Weights of a small model that answers yes/no questions on an image's attributes: encoder depths [2, 4, 2].
Rows from block 6 of the fusion encoder of a small model that answers yes/no questions on an image's attributes, named by matrix and row number. Rows with one number belong to one neuron. Each number is 500 + 40 x the weight over its row's rms, rounded and kept within 0 to 999. All counts start at 0. Numbers have three digits each.
After each neuron's rows are labels from the 100 texts, of 14976, where the neuron reaches its highest value: "tokens" is the input token at the peak. Only what is clearly more common there than usual is listed. The data: histories of elementary cellular automata, time running down.
# fc1: MLP up (fusion_encoder.blocks.6.mlp.fc1.weight, 768x192), inputs 0-95
# fc2: MLP down (fusion_encoder.blocks.6.mlp.fc2.weight, 192x768, transposed), outputs 0-95

fc1.764:478501481484496426544580509541505520545501474502475562538515531491559503527534472544488442570489491563563530461527470472546498406522554595503514511468507488453521516537535517524530538452502511460544523483476553512473506520556397518469558521527501545469490494568538480430503516464469501502
fc2.764:567474560438463513522510531553468513516469505488524517455492506462576430486512413517538541485519466552566479520526516554555474526571549464511516530484537482536529460551531482488501406459503468460513486499436440499546465504516499511566518511504518476490431489521510491546449577467480468580
tokens: "010 turns on"

fc1.672:571477503557502499514477486464469513509459481498442488460550481479486525572538603521582505507535512476508534448497551515547537492513519521528448481512470538475432469449453521433474470480628508450501528524464526534515507552519430516477503482508545448568484495479499524443546549506495491484
fc2.672:546489421523521556487576517474491563530532547462520558527464626522493573485473466422483515499567492524505502470447489485453429486407571543551527470509540590541430456499518499552525515500426505509416488535531465515468541478446517473493498529447518484498499424508517461466502461472481486533
tokens: "011 turns on"; "001 turns on"; "large cells"

fc1.462:532466579568490525514473489481567559489484446447469487478490451530555467413493547467513429476486540450448522480535492580454428555520539491472502503443462488494517505537532523472495560512499512500463593509489532466480501557536552491531533458560453478532491556421576539459503548484577514549
fc2.462:495492501466501408469519507461385522550544501528561579461549535555583509456485517493545473575486541470498464488492476478502510521384505515469442526482510467525537398473558442467443527514463502487530421474563495536537485516484532512533462511561492519506497513456486572498472504520504560486
tokens: "100 turns on"; "110 turns on"

fc1.565:510506521506494545501466476543564502546586457517500525507496508573539446550447542491515586565481506494514428483475501542476413441544483501449480490548561522594422508513475462484501541474522514522485455542480502505511464499494493499577480438536568537555483552450515550464477481507458418466
fc2.565:556540439546475527487408494512420461514599507601517485540540474474507429537427548526526578493514567470522515495448514462488435469461425475497504532552546497481514554453509493503504491442480460457514486512518499449543517491505505445525405497449507478563586526451487455498513472471429459577
tokens: "dense start"

fc1.499:545505550459541521561402484429476534498600529473550484482452527599534499541500515509481465538550511498538495551552570565450546498603494467424471390486552517541508501478558473583463521407567509525557482479463484501494484555509529540452539510478527459565446507497481446462487494523490504527
fc2.499:472542477508442513508510532483502497488529386495492518523438514493571461462426500456475518501449492482455497519452414442501509565510481498472391501489462536546466472436461432475483457568558524496556523511570489546554485483518547467528425416491513468472476521526394529497565548471441508587
tokens: "110 turns on"

fc1.116:546447500547473428502498481428546445559515545466517475504497454548531532470530511483538489483551489574431566501581522524463500472504445472488479486518458456468564506485502607503528453561601507558505476456524462504508500601541528487587528452577467482552499544488487479559476514469557481522
fc2.116:486507584509455586467427539489508476532576497535531426543520495519513457471522500527464526526518544401509546467523452568463500511459549550472540494530474508464523521460418478443448487370556473476436536571470487565483511488429442509485495495490528503564476523492549448427513506462493497482
tokens: "100 turns on"; "001 turns on"

fc1.657:431592517579484483465500452441486499460535569485468545480388538536510500519523439465492437439519477500557499524465422431545507471502469481474499547472442479549475505573534438484485531600502491484567514477485507481518520490398510466510475509495494454519481545474499526493467511474453479504
fc2.657:525479503531522530430539525477520473455560541495487453469510472496512558484471477475511460509408473457523480501482520455461460461513462546523501516443516537519532563472567535505513505506532527523531461482475446548504466490497503531508537527518528542569510533444458446532535504557530477489
tokens: "100 turns on"; "001 turns on"

fc1.574:476456498550475561516514532572517474511575530496503516564532434520531481535468492513554534551495481530530443482456504492437396482506558468462465509552530515550443500517458537468492559469543542476528425512509485503502481519497456480580457501493557481522468519512529510439472458459530445473
fc2.574:486567493505479512516517540554520449468594528520485459431516551526468484474484462519528566559515435540533483432447456543485479539394550469501509508494504562518542492505508461481507466520468557547534519500487516492455517537490400425490506525466518491507575541372542518504460444504503399440
tokens: "dense start"

fc1.414:495477513499573504499568461516526556491492553450509493466526482509442456483498598498530531501479468620498517561513520502487447481502389530457505451523497567408505425544478456555518513490495494501459487505477524535519461435519434505531498503484432504509521541429452486432482579558475536490
fc2.414:450469457479498550549456489453558506545510501489556472489449499570528552541435448556457508491523498425468465610515422535493541527454550534469488465498426474530491441482490533518490498514495435416472462478565504490472570498506487494554489486520493568476473564502565459491470521441528554568
tokens: "011 turns on"

fc1.432:547431500487463419510445537480548519541494470556474586452461427540455461464515485459492497507479560477502492488503505488508560482483478551498534472466484517491526480492526465474619477483455461528504493476424450521441582460494543490488471467468488438561469538471534456477575510529478485448
fc2.432:436465439570475526546537444562499514494496514494547454458465504524556457455500513526563494446495485590448510504564513486428507479529524547529516472408454484531443482542538470558538480473531530463500505456507548498490454497496465502489552482501432537478469483488499439420481555480565472481
tokens: "011 turns on"

fc1.518:494529535459459562473451441545475462462543478465479489508433555489473434437528510482528549510529535482443486475484528507543454491420488546459483494563584537474509527464464478487487495478529520493475461482492534525501522496455467450480575493584524508427559530493524538493496520565510417525
fc2.518:480482490376460430461462456531465538497471544542476481484487491514469447496466508524455502478472472479542514463477497427438552560523482488480477495486440439467460485541515508521533559472499477490511546482513561502491530510508481481535470512578435493497473464554549427548446518463513447421
tokens: "000 turns on"; "111 turns on"

fc1.587:478613482464556534499524537501585503532434480554448511508468549529528481399502490450503448514540489529502567469502570547479488478548502554439509435588537508569513498484485488477479462435463498510538485460496451504475524538531487469516507509512534538455511430458473416487502476534489570438
fc2.587:447565492423445447563527494522542535514529528485566514444495469551493525508433548467461453461467550460537531466435355460509513520467567468526403543504453512461458488443442425483473519520517499530528460468604544513490469492487500483462493423538534467470547488617550488444523517429503509494
tokens: "101 turns on"; "010 turns on"

fc1.277:476541484462551500457496544500410504527471557459544503496532505482483420471448448454491500531484446484565439532486469415512529556539397609465552533467507501507494476500459542528504561501485487476561508548545510486473514541539454530490599460454459511468556422491542492465546454478576466469
fc2.277:486557580449527594547493566531498484460526528510499444552527517473493508471566484542556568471454507546448439464494529528526490507476443490511453570522553468441518562505552594568449409426550535561557501489515499480532511510542440544535413519510557541519530508539602523536448505459439518537
tokens: "010 turns on"

fc1.180:511473519516519537460580495493536540517485558494518497442404540498491490484491494454454452519523515503549445536536443539435450557544533525521581481483513477506478594491457472509568582472454459526556503488513529498423453551520510544545554504535501517546506453514494516567502509522572546476
fc2.180:469495478525531479440570427484504536454476484488486428524467479526497532456469512515503465604498463427533468488546512549461524572447488480506529551440483504559477488506507546441515487525565500535498476537551508543596471452421526481557484545558442478468427512491476532507533515487563536426
tokens: "010 turns on"

fc1.10:486487472544486549487492524604510505501561466474508514526533485553502437519453502503519554551450426544556469483482498517480367460488558476447475511553577499549410473524457508493521549442526527536511452507483479525521444510488440459560402440499524498517489581497529535454509477494535421476
fc2.10:443496465516480549504512524512519483474493511451491483482585455499557371526513443489471592495507446504462438421479520496503442492478568526498534474489522567520473486483479529532488498542468520441527468463512580496536489535509494416507499491516508485571499513503582500471515495512498425498
tokens: "dense start"

fc1.669:519511519476464469452446548506528556484513510487522588449513520513533418432446522537482531515459558478554522398474498489491537522483525523500510451472530572469486466486524519484535543493587471517415466414435453492547420507509557502560472429530515558500440451453543411508486522584538451485
fc2.669:554507547482554531527496522477458412505468495512499499467448441558564524388510492455524419523462505519432540477507531524512522509473499550438505415489527529579528562523429424582492473475533421482492504606531494514466509548507515559539490505582532425505468545590492540490522491396488477447
tokens: "110 turns on"; "011 turns on"; "large cells"

fc1.167:457495446504465410474600464489474479501519506535443500482457526545495484518457574512452477465484489482538524415471512473519526421486569489466533484479507467521471589528548477582535521446562514488490438500506598439503526443477421542538509401499512431504524511441469457565442473474519464450
fc2.167:557533507485416555470537467567490442485472556461451511537508528427456564429486492509504512567521441443471499517513525405505490478553451525486581491477483544560427551475492406526495466531519515473556544523545495516525426558475526442453568530473511486535476493499446502472507513545493483423
tokens: "100 turns on"

fc1.325:537512452516476570442496511514530502527514514572509494489539459496531464478475545510487484552494553423518545471565476505478460534456438456453483469484483498538570565499476484513490493417505538442490531544440460408506489505426446462537550498492481474493473531500445477483517451510549506491
fc2.325:500538424421442494598613507491530472473488524476509499484549477454510498498491486486489519505514498505495534449502490533530595491506507423501513481439468504570520469472531503503559540473503454395506466550451450533517511495511524506460436472534529484505519536524457447504512554504394510486
tokens: "dense start"

fc1.255:452465478484545487517489541548559520423537425494532475443433488509465512468526490481535445461499471487554464493519441593511490510534408387471535550474514512515487506498496554527521475459524551440407469463536517460405562470578523568536523523524519500556486410519514451456477514535503501520
fc2.255:466507463494549533575505494464548491458526558474461519519519483492473496485505512482516451525509505519505568517457528550483490577561560503529506441551538510516467438562518588485464505456468507458508491441520519560511410508420487409592505597441507531537547498414537479458466486484531471459
tokens: "000 turns on"; "001 turns on"

fc1.342:510531543485436458551562520472489473487531548482561514445536556529448452497467496528505538482437442513527463530505563458381492552414465519422467477365474460516522500560478492514541562468563506521484429518516497543469482498523522461468588431467409523477506438461496527468511541510483433512
fc2.342:481467437544463516511455486436481554498533427454531427579509483557523555514551506508425520486443490513454477480523470482520534571473474535532455483568494462500506520494402499577510513432544465450481486546470477448503531450576461506598505530530538425428522563510451461546517520504450482525
tokens: "010 turns on"

fc1.661:473470487514478503436444457453547434511504501573533428554556477530488540478538513491481450479538548530461444417483495544442496475441474510469495522534513577536564553524480547498435501480460490515470479505493528463526548506512501470499502437499472568539492469526544412465527573486504498574
fc2.661:465485507541548433498550577510537554529520469552563503489496501472503482486507479446521507484490437485550543486528520505489508469518519539577444506481494453495519451514492518501509512438467481537527428460458448503563521479525528488514493581540529482452445485440548577485464497515465488589
tokens: "001 turns on"; "100 turns on"

fc1.474:511437475604531500489548527500517529439545520512476489522486525537573502488528567578524474484532458469610588512467548503467477514504485519484468493514503440585545524466395478540472429548586516463480521500541487562505516506514418574570524488487434497512491479542452452526475513540505473441
fc2.474:463528570452567521556520460528518575513579475504527491505497522498487533479509528487553505445549588506464560496571517479456505477501469598516551420504487466485461533513474511549548511508481543556529456518521496433495496570515435526490459545524461448516460560481550488390497472522555491600
tokens: "001 turns on"; "100 turns on"

fc1.269:507513547518462510559497517479548534536471537540515477539506519457555550518522489482502500465543499481464561519505528460494507465490482504567467500523481501490498526469456509611487504522474531526550581470406522415571543514492530543413510535479479536488477442427487576469494477500455505429
fc2.269:503572530467569479472510388461506595537449480492498521437464516486443501501563464543448551474462551489506416496520501492485514519513465424424563543498493558464511550518467530520468420502523464554518487510556512510537515503525506563484461484522475511581510470531414495537510436465521519514
tokens: "sparse start"

fc1.69:472499483534450506501514513507524479461524512514471491481473476497565458522566453491531531444508473493514587474481473475462484495521426499495465500578489528524504470518553516526524433414511512381467510512464538539474530478472517517537470485407540400550552429499484496517522500493468488458
fc2.69:473545479499481448441522508514520526572490572556450530578561488500463508540462528402457537547434495457484468441452457578575446453503493472589478555454531498500462477491471415419513535520487486503576451490436517516489446556508512493494415464487487474498493532473459517579493518498536449508
tokens: "dense start"

fc1.646:534489476572510474415541432458474590537400504509493449570448506496539534467595463547481466537579455477482447515547472527496494507503536473541515515493428488456498534548445515486490503529479474557551528451524513572503564471593476491488543545477477518485547471518427540513501479461479425444
fc2.646:482529505506521445525498446516479471554496503456478500437503454479453488485519465484492522504480485470515508506573531521493505422478493458435560516539492520505507503450535450547555507496473451581496528538524527437537483565421513509550462559486482405503485534441566504511525445483554516502
tokens: "011 turns on"

fc1.687:482498516472434445472520542477557426474438461596485544459502511558509452529491495531501428466536481561471539530461429585517477505494592485503554497486440541574569540442472493448509474531571475548502495550466442448471495497500472538508459587517535481465485469480503530468540532450521483504
fc2.687:564465544525498464509487484521489481520500536493502430511530460529529543511505459509521514511451465456433514529550523461526495518496506473468385491451560444539529491557636430539505474415509491547532510516481479541545446502548448453542519513468533441579490504470519603538426487458476505485
tokens: "large cells"; "000 turns on"

fc1.340:538494489500501440494578533591470438497506459468494483488455471488574489480544532483450490470414507518535516480486522513474563530466510472490495454472467455488406516549462474545540444513498497488444479487528479447580482506535539474562541401503521461459495588521534524486521470473527448557
fc2.340:519504465524501528508504469496565527456496544546488516488539494545464521542493536477529462474483508469422515465502509533458466496461557510515476542551546561527501534487498556482476580531528531518467500546516416440462552555472453571473450480499539463554385391481478499467510507497502529501
tokens: "001 turns on"

fc1.696:458442478461425415488503491495522500451508422518523441487524503470480535475477463463428496534486429537516518547509519487474551504438574574508519528476501565442561500431545457518510473504482485529493496489555502419532506580554603488486547477513454491523485537490560436509590490474599501515
fc2.696:547509470546515452517484416402469526484531512533486538479517525558494429571531442529475490477538543479515447494490500520509513538487487510469533463464527511487497513518502471479513485469525488499437492499449492559503526511478401488561492491434471512486449639411487508464410546577537453427
tokens: "large cells"; "011 turns on"

fc1.556:466551482528515475547464518385426517558563595524488469504534469555460588478491454508569541476542523438508543516496467505521437539487507601474481430500516489439536482484523448529545581564476514468479514498517467494538528496519485507538508476475514479517486554483487497545575496520511508523
fc2.556:537493536512421499531515523467512486479442524419541522482480487462478366512536475502450437580515510496432527567549506555453482470521487496475516486552555480479566472539481460482479438498445487486538563516478491490524489537506440472445532462458556461434543494487521548459521581547499524443
tokens: "010 turns on"

fc1.166:482495522559521517505468500592455462498477435499498486482525543458487460562547481454518562550523516500542429484508458488444486538544567507465445510501464551525512473502499543480420453495469504469509520471490456512503423508513453493552468483438467449478490531503480399547541511534463587518
fc2.166:487463420540552424506515437540468497528483571455517505551523480476532525462498534547500484485437472546465549558496512510516438552507549494487439575522517532550572531400436460531521453519486520510505522480479431455516509484510521574439561493547495496424529459418488513515519513499561524486
tokens: "001 turns on"

fc1.751:575569446470453454489458588562552473477464481474499519541483496525468476438476521537501510433499516513544406489501521520528491507449562567523551454477553511530494585509522519538568421496438516537510385510517442506484558505586525522583508502474509533489551408469449533490481493525476565438
fc2.751:547477483514499554482455490509531479489515475569499447606530512570519485523531444474515495514531530452503539501503547502497519551558549523546517606468554490482561513554524474496470533438559495548482530507497436481483543485520523458516461437523442470530440524519489515546555494568453494556
tokens: "100 turns on"; "001 turns on"

fc1.419:510508571487470464537472483431499490529553523531514454480547482475538514515464528528564528382461572494478438496470508563465493465481465476505502442462511554478590459545539562481471415506583529539517542551552465470506485558496454503467558497510487565511504506559446497544467534510576533441
fc2.419:500578484449426431431438506455577474507509540487436508502520481511433461553515469391523511460514525544515495513518478481511497535487522470563517555561547531465459492552533494473507487491510460425577545489496507522481513501484457441488441581458435502419559533490521481516491452523526569495
tokens: "001 turns on"; "100 turns on"

fc1.591:491532510552441464531527447391463468499527516471469479494470429508487522454484533509461396467566549505518469472480462544594535448508550474520523481529505528529486483442567505495492492492509459479583520485530551444529463459441474565533455460527540447437435581466385541503478589447496484537
fc2.591:499546496513418495494516576502538565514538505516491447530494487477590441497421479527512503488492481448518549511481548487537490454542447476561500449464516494514517463494542470497525442508448517459498467451484465524514518540483498499501528509612467521510577596508495440532514513565477483426
tokens: "100 turns on"; "011 turns on"; "110 turns on"

fc1.231:470467535541510505494580514464498508520468471490495498483544505534551515487393445488446609518539543445536469533524553486463435577511454519489527466561574499484522466569568450513484496485447516461488507464468507549540474490528429523458486474487479581490502505496441512633571466529576509541
fc2.231:520554450566480521422538541533542482574425467468496537458456501518506465525466578451522500560464486498502465516521426525539494484499498485447600503377470567564458447540452546504511449513533488551568504546438502485458481498523506498538524496495538439503498475483541589503456523541510491488
tokens: "000 turns on"

fc1.119:485459467465509546478510470495568511467427391486486539476506510477554400448482513435398449536490469459508520447473521477498488541510539529499485487541557496485529487517503436517550449484530512513556508513527457541505569459533464471466515531573436572509444483412584550524494548476529500455
fc2.119:557464501516491469525470599497544490489543501474521498501520509482488492505459482488417475549448497569508510486487470477522514522492483406469499476557538487629492506487477512465490462492450504545502451515509499552484511514512515495501459476546581482484551458538508501483448481499465467414
tokens: "000 turns on"

fc1.133:500519528515449545416428483444478447488523540536472523428457510459469503525467472428531519508500502498543496460552417518581465527503470523539477484469451609507469409499511512481430518443537488556524468446515484516534416442500466463514498521472457490494519479518488471438522456397524477483
fc2.133:530549548500514529532467415536469444482471496489443503616543492500479521564488510539554491487443528477542427490458515513487500508557484558507507488474415516420526562523541516514516443529415500499484495516481449490468472520490498487508501512460490532573511519540560496502453561526523501426
tokens: "100 turns on"; "001 turns on"

fc1.195:513444521471470552557481495525518500542502547453492457483501559439466455511536508490502507435520443536485463423561529558471525507471480506514424427397491495455492505467418515494403548556549502573455514485538471528435466495565466459449468458453482473489428475470511489574475530536425436550
fc2.195:589479501519468561533497519496552483524524425573500479497447514521514472554487539435538478512540509502424523454586481478433456486487483532419541477563519441520426477474475484482513534521412478510415523500430515492521507563491491518528475555521505491491522481446478438466463503563499459532
tokens: "large cells"

fc1.104:527491515456571466515547489457488484433517480451460457485496451550493432481512474461505496369527490471518450520534521510469534614539472444485556455464508542539496427507417463495508544453474520527524533481584432567601485475481574515580530521541514494459562472491434505520450519544461506543
fc2.104:484519494519518540494484531558478501445540445550571459484469551583517487498485487463516454496536597540511488492457579527511423471450486480458450438567504549563494505512441493493482486570570544518474383456500454439473494486555452471450472495440551532484484510513516490510465546486485457516
tokens: "011 turns on"; "large cells"

fc1.313:595505561475496492527509512463547553581516462439467496413526548517485439521402526527529509443391567427474507527470417552512509485465520509560421485524443506491540504501546518488480525488496503451564499503513454499496551570422531460518539522516467535529512499513517485489553489507559548590
fc2.313:572598496548540499518474480521508553495509475517576552550481562483525537540470521480523506456517523517526583505489477482534512495499477528635518484596555509484503478502568529499533507485529512488508540527516556519487552510467480507491459491462496523493591525530452514495519546531525540501
tokens: "000 turns on"

fc1.57:480535504506484531507528484494566436562473479456492489568509496520449521545452525548561540459475559503570497463467485478547486536587457428424526526517549483506481500449542502510537472501440520605451528471517532509475524505537533580494532466504503466463516496419464521429515444471529529570
fc2.57:516476470514439469528504459524489461530514484456466474578536456469561472439493520579470480570510475544457497483566521513523529526538518500570494401472422461568492485538484598460511445520487487482542540517454463488535465443569519519483512550504486487551553506507491481494473485491568412468
tokens: "111 turns on"

fc1.38:500527468522478492491549565531445587444429448499447465429472472490453420452489522506506475456499474510517499434491565513514478492488496521526454463484486497532545415422446462563478534512467562410492464469473496512569469507491446517515513533483480468539527490504477477495537480467505499483
fc2.38:476419611513580480468464482472447550504560483493491469511503599542537477609502541465501494473495585479449540580484513507505535495520461456506492434601531454481506499471502510484522498555479501510493502420498529520499574519506504479467504500469479549519507567444493445464502536512508506540
tokens: "001 turns on"

fc1.560:540447512464525465524557530499491545492476461488490511471475480424449515521476598519442525456490467470509508430474542490495450453576506536464518496561534518531510466505546557458463449553500506447462450512517428593484505476505457473527540534465539483490563461517454462474499502482551471523
fc2.560:485457504498552499437536485560419452473522620532540541477464536464500547488496479474535480490485525406506573530558550505440442493499478522434486501477527569466482511556438450474527476534508522502511472462544547564513497487453552507501445506551490533509443455469496502461490570582600472497
tokens: "010 turns on"; "001 turns on"

fc1.454:539528430493524563548433550478536501544523511446523490485465499468468467449532411521444575525516533526435440504480484456535493431457522507489427474533496536511481527422417494503463562464447449557495446447507497539481381537530441511522551525527456433488501511505504472490549444425416551519
fc2.454:449545506520449405533465469498514520564442407485471551507505435517570442583508497456492502497488542507561596503488481503500521562523511421464556521534490440473560469507537528426511485453555520432481554526545521454526535496505577526465485516481503591493524510502444525440528498549523588457
tokens: "dense start"

fc1.246:513488525473527485435493514512504481511475401474463541503488452490452445500515513525483503471537469421547499484511442499491570544515481494518464472488530460484552493455493552516520558529518474496568462500483557469525553536428591494546451516516555505490526476456546519502474457593497465604
fc2.246:511466421462507493541533506526527539501450487487453511529513517563455557573476506485493463551467519544450501515369502490511494530552513510454415545472439565568548546519522542486487516486581500449509487541455478486429402513467537529479467416445544515508479481562496493517509531469481524397
tokens: "000 turns on"; "large cells"; "011 turns on"

fc1.627:495492467532528483472447511559510475520447512491504538489518485550448480492524393503528516525524569450532425521487513605501521526481546480495468524494560517512563580464471486507507517533477488452566496493498463595522501431536513515491478548491566469497572464521566574478509503552517502495
fc2.627:572483541474415508502517534464465538514509549498466485529503412425488487491501555540488514535519481458455546458462506440515460470513524472454488448522439523476505520484551416489485529469502550552441520509532457469492481482502492442501556456538465490436440477454496487587474430458504565383
tokens: "011 turns on"; "110 turns on"

fc1.502:436466518516464473458509492480453575443475508542478451492454499506473497492462492552496499413547530506561498527538518465533532491533457425548473520511544487496529535526510464506494512512533576485633436521473498467565503508504467506447521463513636458463474552488522548577515432528452528495
fc2.502:509488421601538543454595548465459437555540464524507533457484516468528554510466433570439477623453494477529551498476493525518494445515547517484533514482448570540518486492461595503525497519448509520477500540515518504489493548438480483506487494507408486520473523484486513575544575537448475482
tokens: "110 turns on"

fc1.659:477485568503494398491511494454415409533507492526481506467555552479468477501515490442501415504483520480513544525501517542520485510531464505505526485516529522494498418565542485513590522487540437568471473477514485470505471529517416469521517492541551532508477507464512407477455458501500502464
fc2.659:495482453498580475510464571518523513458487436521491511455565456508531478521535577438505477441531469527546463516514546478539519455502492463551550554540533477533506539555486553551460486529450499475477495527528586601438524532533454570415481516420487479465488525469536560485458558437427526525
tokens: "010 turns on"

fc1.762:478531461532526514452393506541487430514554487457540475575565472452494498528507519565523510494490466462514502473505554559483427472461433507528513506521559514550424495478519482485466530566508551471572494493528486511463550498499505496492447513461465434515553494448541496557498527371482495488
fc2.762:492560507580491439566533522529519495518500539475432516441573555473525529511505512475484513507502455490458546466510476513449529518572448441534548477445498525481456502547495500496413521489509545443482534534524487474464467539514464451558481544487572524443541505483538425468567474567507448552
tokens: "dense start"

fc1.265:502541474557518541504532454579556514543579517481522491502537463515552450497454526533504582527498494510509492530473556478527457507544449496451513505576571539597417471525454518466499534443496517505550489546471498500512439437503485498600481496556517546515464533477491539479525452483486452460
fc2.265:495466480514450474481454535491450495488578494503516527558579474478521570424443511560556488469544437466497480494492505492572389478505457493550467548478539479506556541517475528504487588503492532416497474566459497493501555464531453546481516418491505498566443513503533478525455567461407494463
tokens: "dense start"

fc1.341:541515486477526475451551565560459524485421393511513443462544518467536424515492475522483540459484459484532557449479475489467550455495546529515469472453608503524536463453408498522535508552491490418431465528528534529463504502461532519552449537493580473500484536491506469502513510427515519411
fc2.341:424480477477545537550456422516465434511464493519465498478533465462502489489547458485521454537520515511564573555530462561559522494512501528490469567524510578481492557543531382559473423489579516426547461541488452468576522537502487469508534550502477479412474546452455550496488462524517482526
tokens: "111 turns on"

fc1.139:439522562471427492484569502474482483478492570582497520513542454545498513519488523475496478423533579467448497512482502595487551574448425498522550521541494531475538488478500453511487582524546551498592529545441488415465525548494495513536473532480525540442568491514457529455410482531488512539
fc2.139:559606561560515449494529471530481521559504458452471481462493623564503481454546489539532455447466552442524464549444542569478545520417456503543512521510514511506504519551462589505483442493514456475541487539487509496579497521512506494483465478403522433510520533547593491485484478518469477417
tokens: "000 turns on"

fc1.190:526495470485507472515471470576491525460542510523498581457457552566527474467416524557512527531552584552447461533447547531515513537450462464454594505514541516486512418509500488486537529497504477549538534530483463534535481489485435558557583490540515441494436437523478559454491562462472460574
fc2.190:621447561459493486535477485514553544573491472544470463457504490583514532493527426467518432560468485484547517551498528556602505483532506562473529564496566477532499551527467518490470495471556493522477512511478492495501458471457493474480450551539491482445498490546552602534456523424491432442
tokens: "010 turns on"

fc1.757:497497548468523539507494471439495418543513524526494536488519489458508520503545488550502558496581543449474475496538564555504450545561420534513500453536631594446451492508475438450486481517523549502467486442509542445541497488548491512437486581481475482491544542511520487486537513461513412511
fc2.757:453536523380532486533406387486483601460468525492497499498512444519470398489495502434517449410491473506505473518500537424484495480510540508503542570550491479437488473430484543539450520452462511486409538503553536481546449536522503484566539415505495534474472497496534528481508503473481452427
tokens: "010 turns on"; "001 turns on"

fc1.629:508483473550496526446531498515499509485526446569495492429566534444539539519555450514523470468475518528495523400471490486470431446482491527532517514474565514558453525466413504543553531471520497462447596492571539457514568518521498558490508512522540470505477516527490538463457477495459479463
fc2.629:485484555477567535456523490523487528552469472508570520514489456531501534499551524486477463530560510446481446556600549499516465552411520574555525510454538523465458504561463510522444452480491495504553545522479466529514509522616445554491592522501467502497494483528434463514478500602475515452
tokens: "101 turns on"; "011 turns on"

fc1.46:514491498438463549503604504538475424492416549555531505531551444465481420483491518527434530464488541522466486475548513499539487463469510474551499517483473509558501563600490546465492460491477477497554528442513421561548590441519454477565501481505450514492572481510502477546479566411515477496
fc2.46:487482549578506480470465419435589522463533412507459472486500496450459495501461465551455470475528471509477522508502478451494482513520487469477462583486462456473564519437479506504450487480490472515517538510476477478542501510549516511474537520594561500562480542429479472509536514462446485560
tokens: "100 turns on"; "001 turns on"

fc1.491:511446497584468537553534505417509514523542543529550501494475549496508523548479512509490543475454553523514530507484433448527441504490459464478438449511473487413520519525533534538547485521503480476452445460442481493518436563429424495566485514417522489520510521516449449399510606502476493529
fc2.491:503553529575530470523529460455522469465536462549466451428575541488563429554507520502433486471519481461504486494472462533450534573453487494551522499508551505550541521555467469515510535454473497495587461515503482556528527495498473519509500467471508544473526525493477442556532405508581422432
tokens: "011 turns on"; "110 turns on"

fc1.731:472505470484461528495548478464504479485454525489436522423493498475491475475504516548539477493505492485515528434432526534510476440451498526478541424428587502563491495459445483499560557470494477525508559567537528501474518445489566535531469480532500505492497574552562535536538572486524451549
fc2.731:462495545556533447534500513496555498555468495535508485563519581586551497546496567488430494498524533480501502521482462477490494463545534491514487540429484519468484434493479478519523476507428482505486478526420439461489459509462523584489482482540559531556562488545361421477501499508556531518
tokens: "011 turns on"; "100 turns on"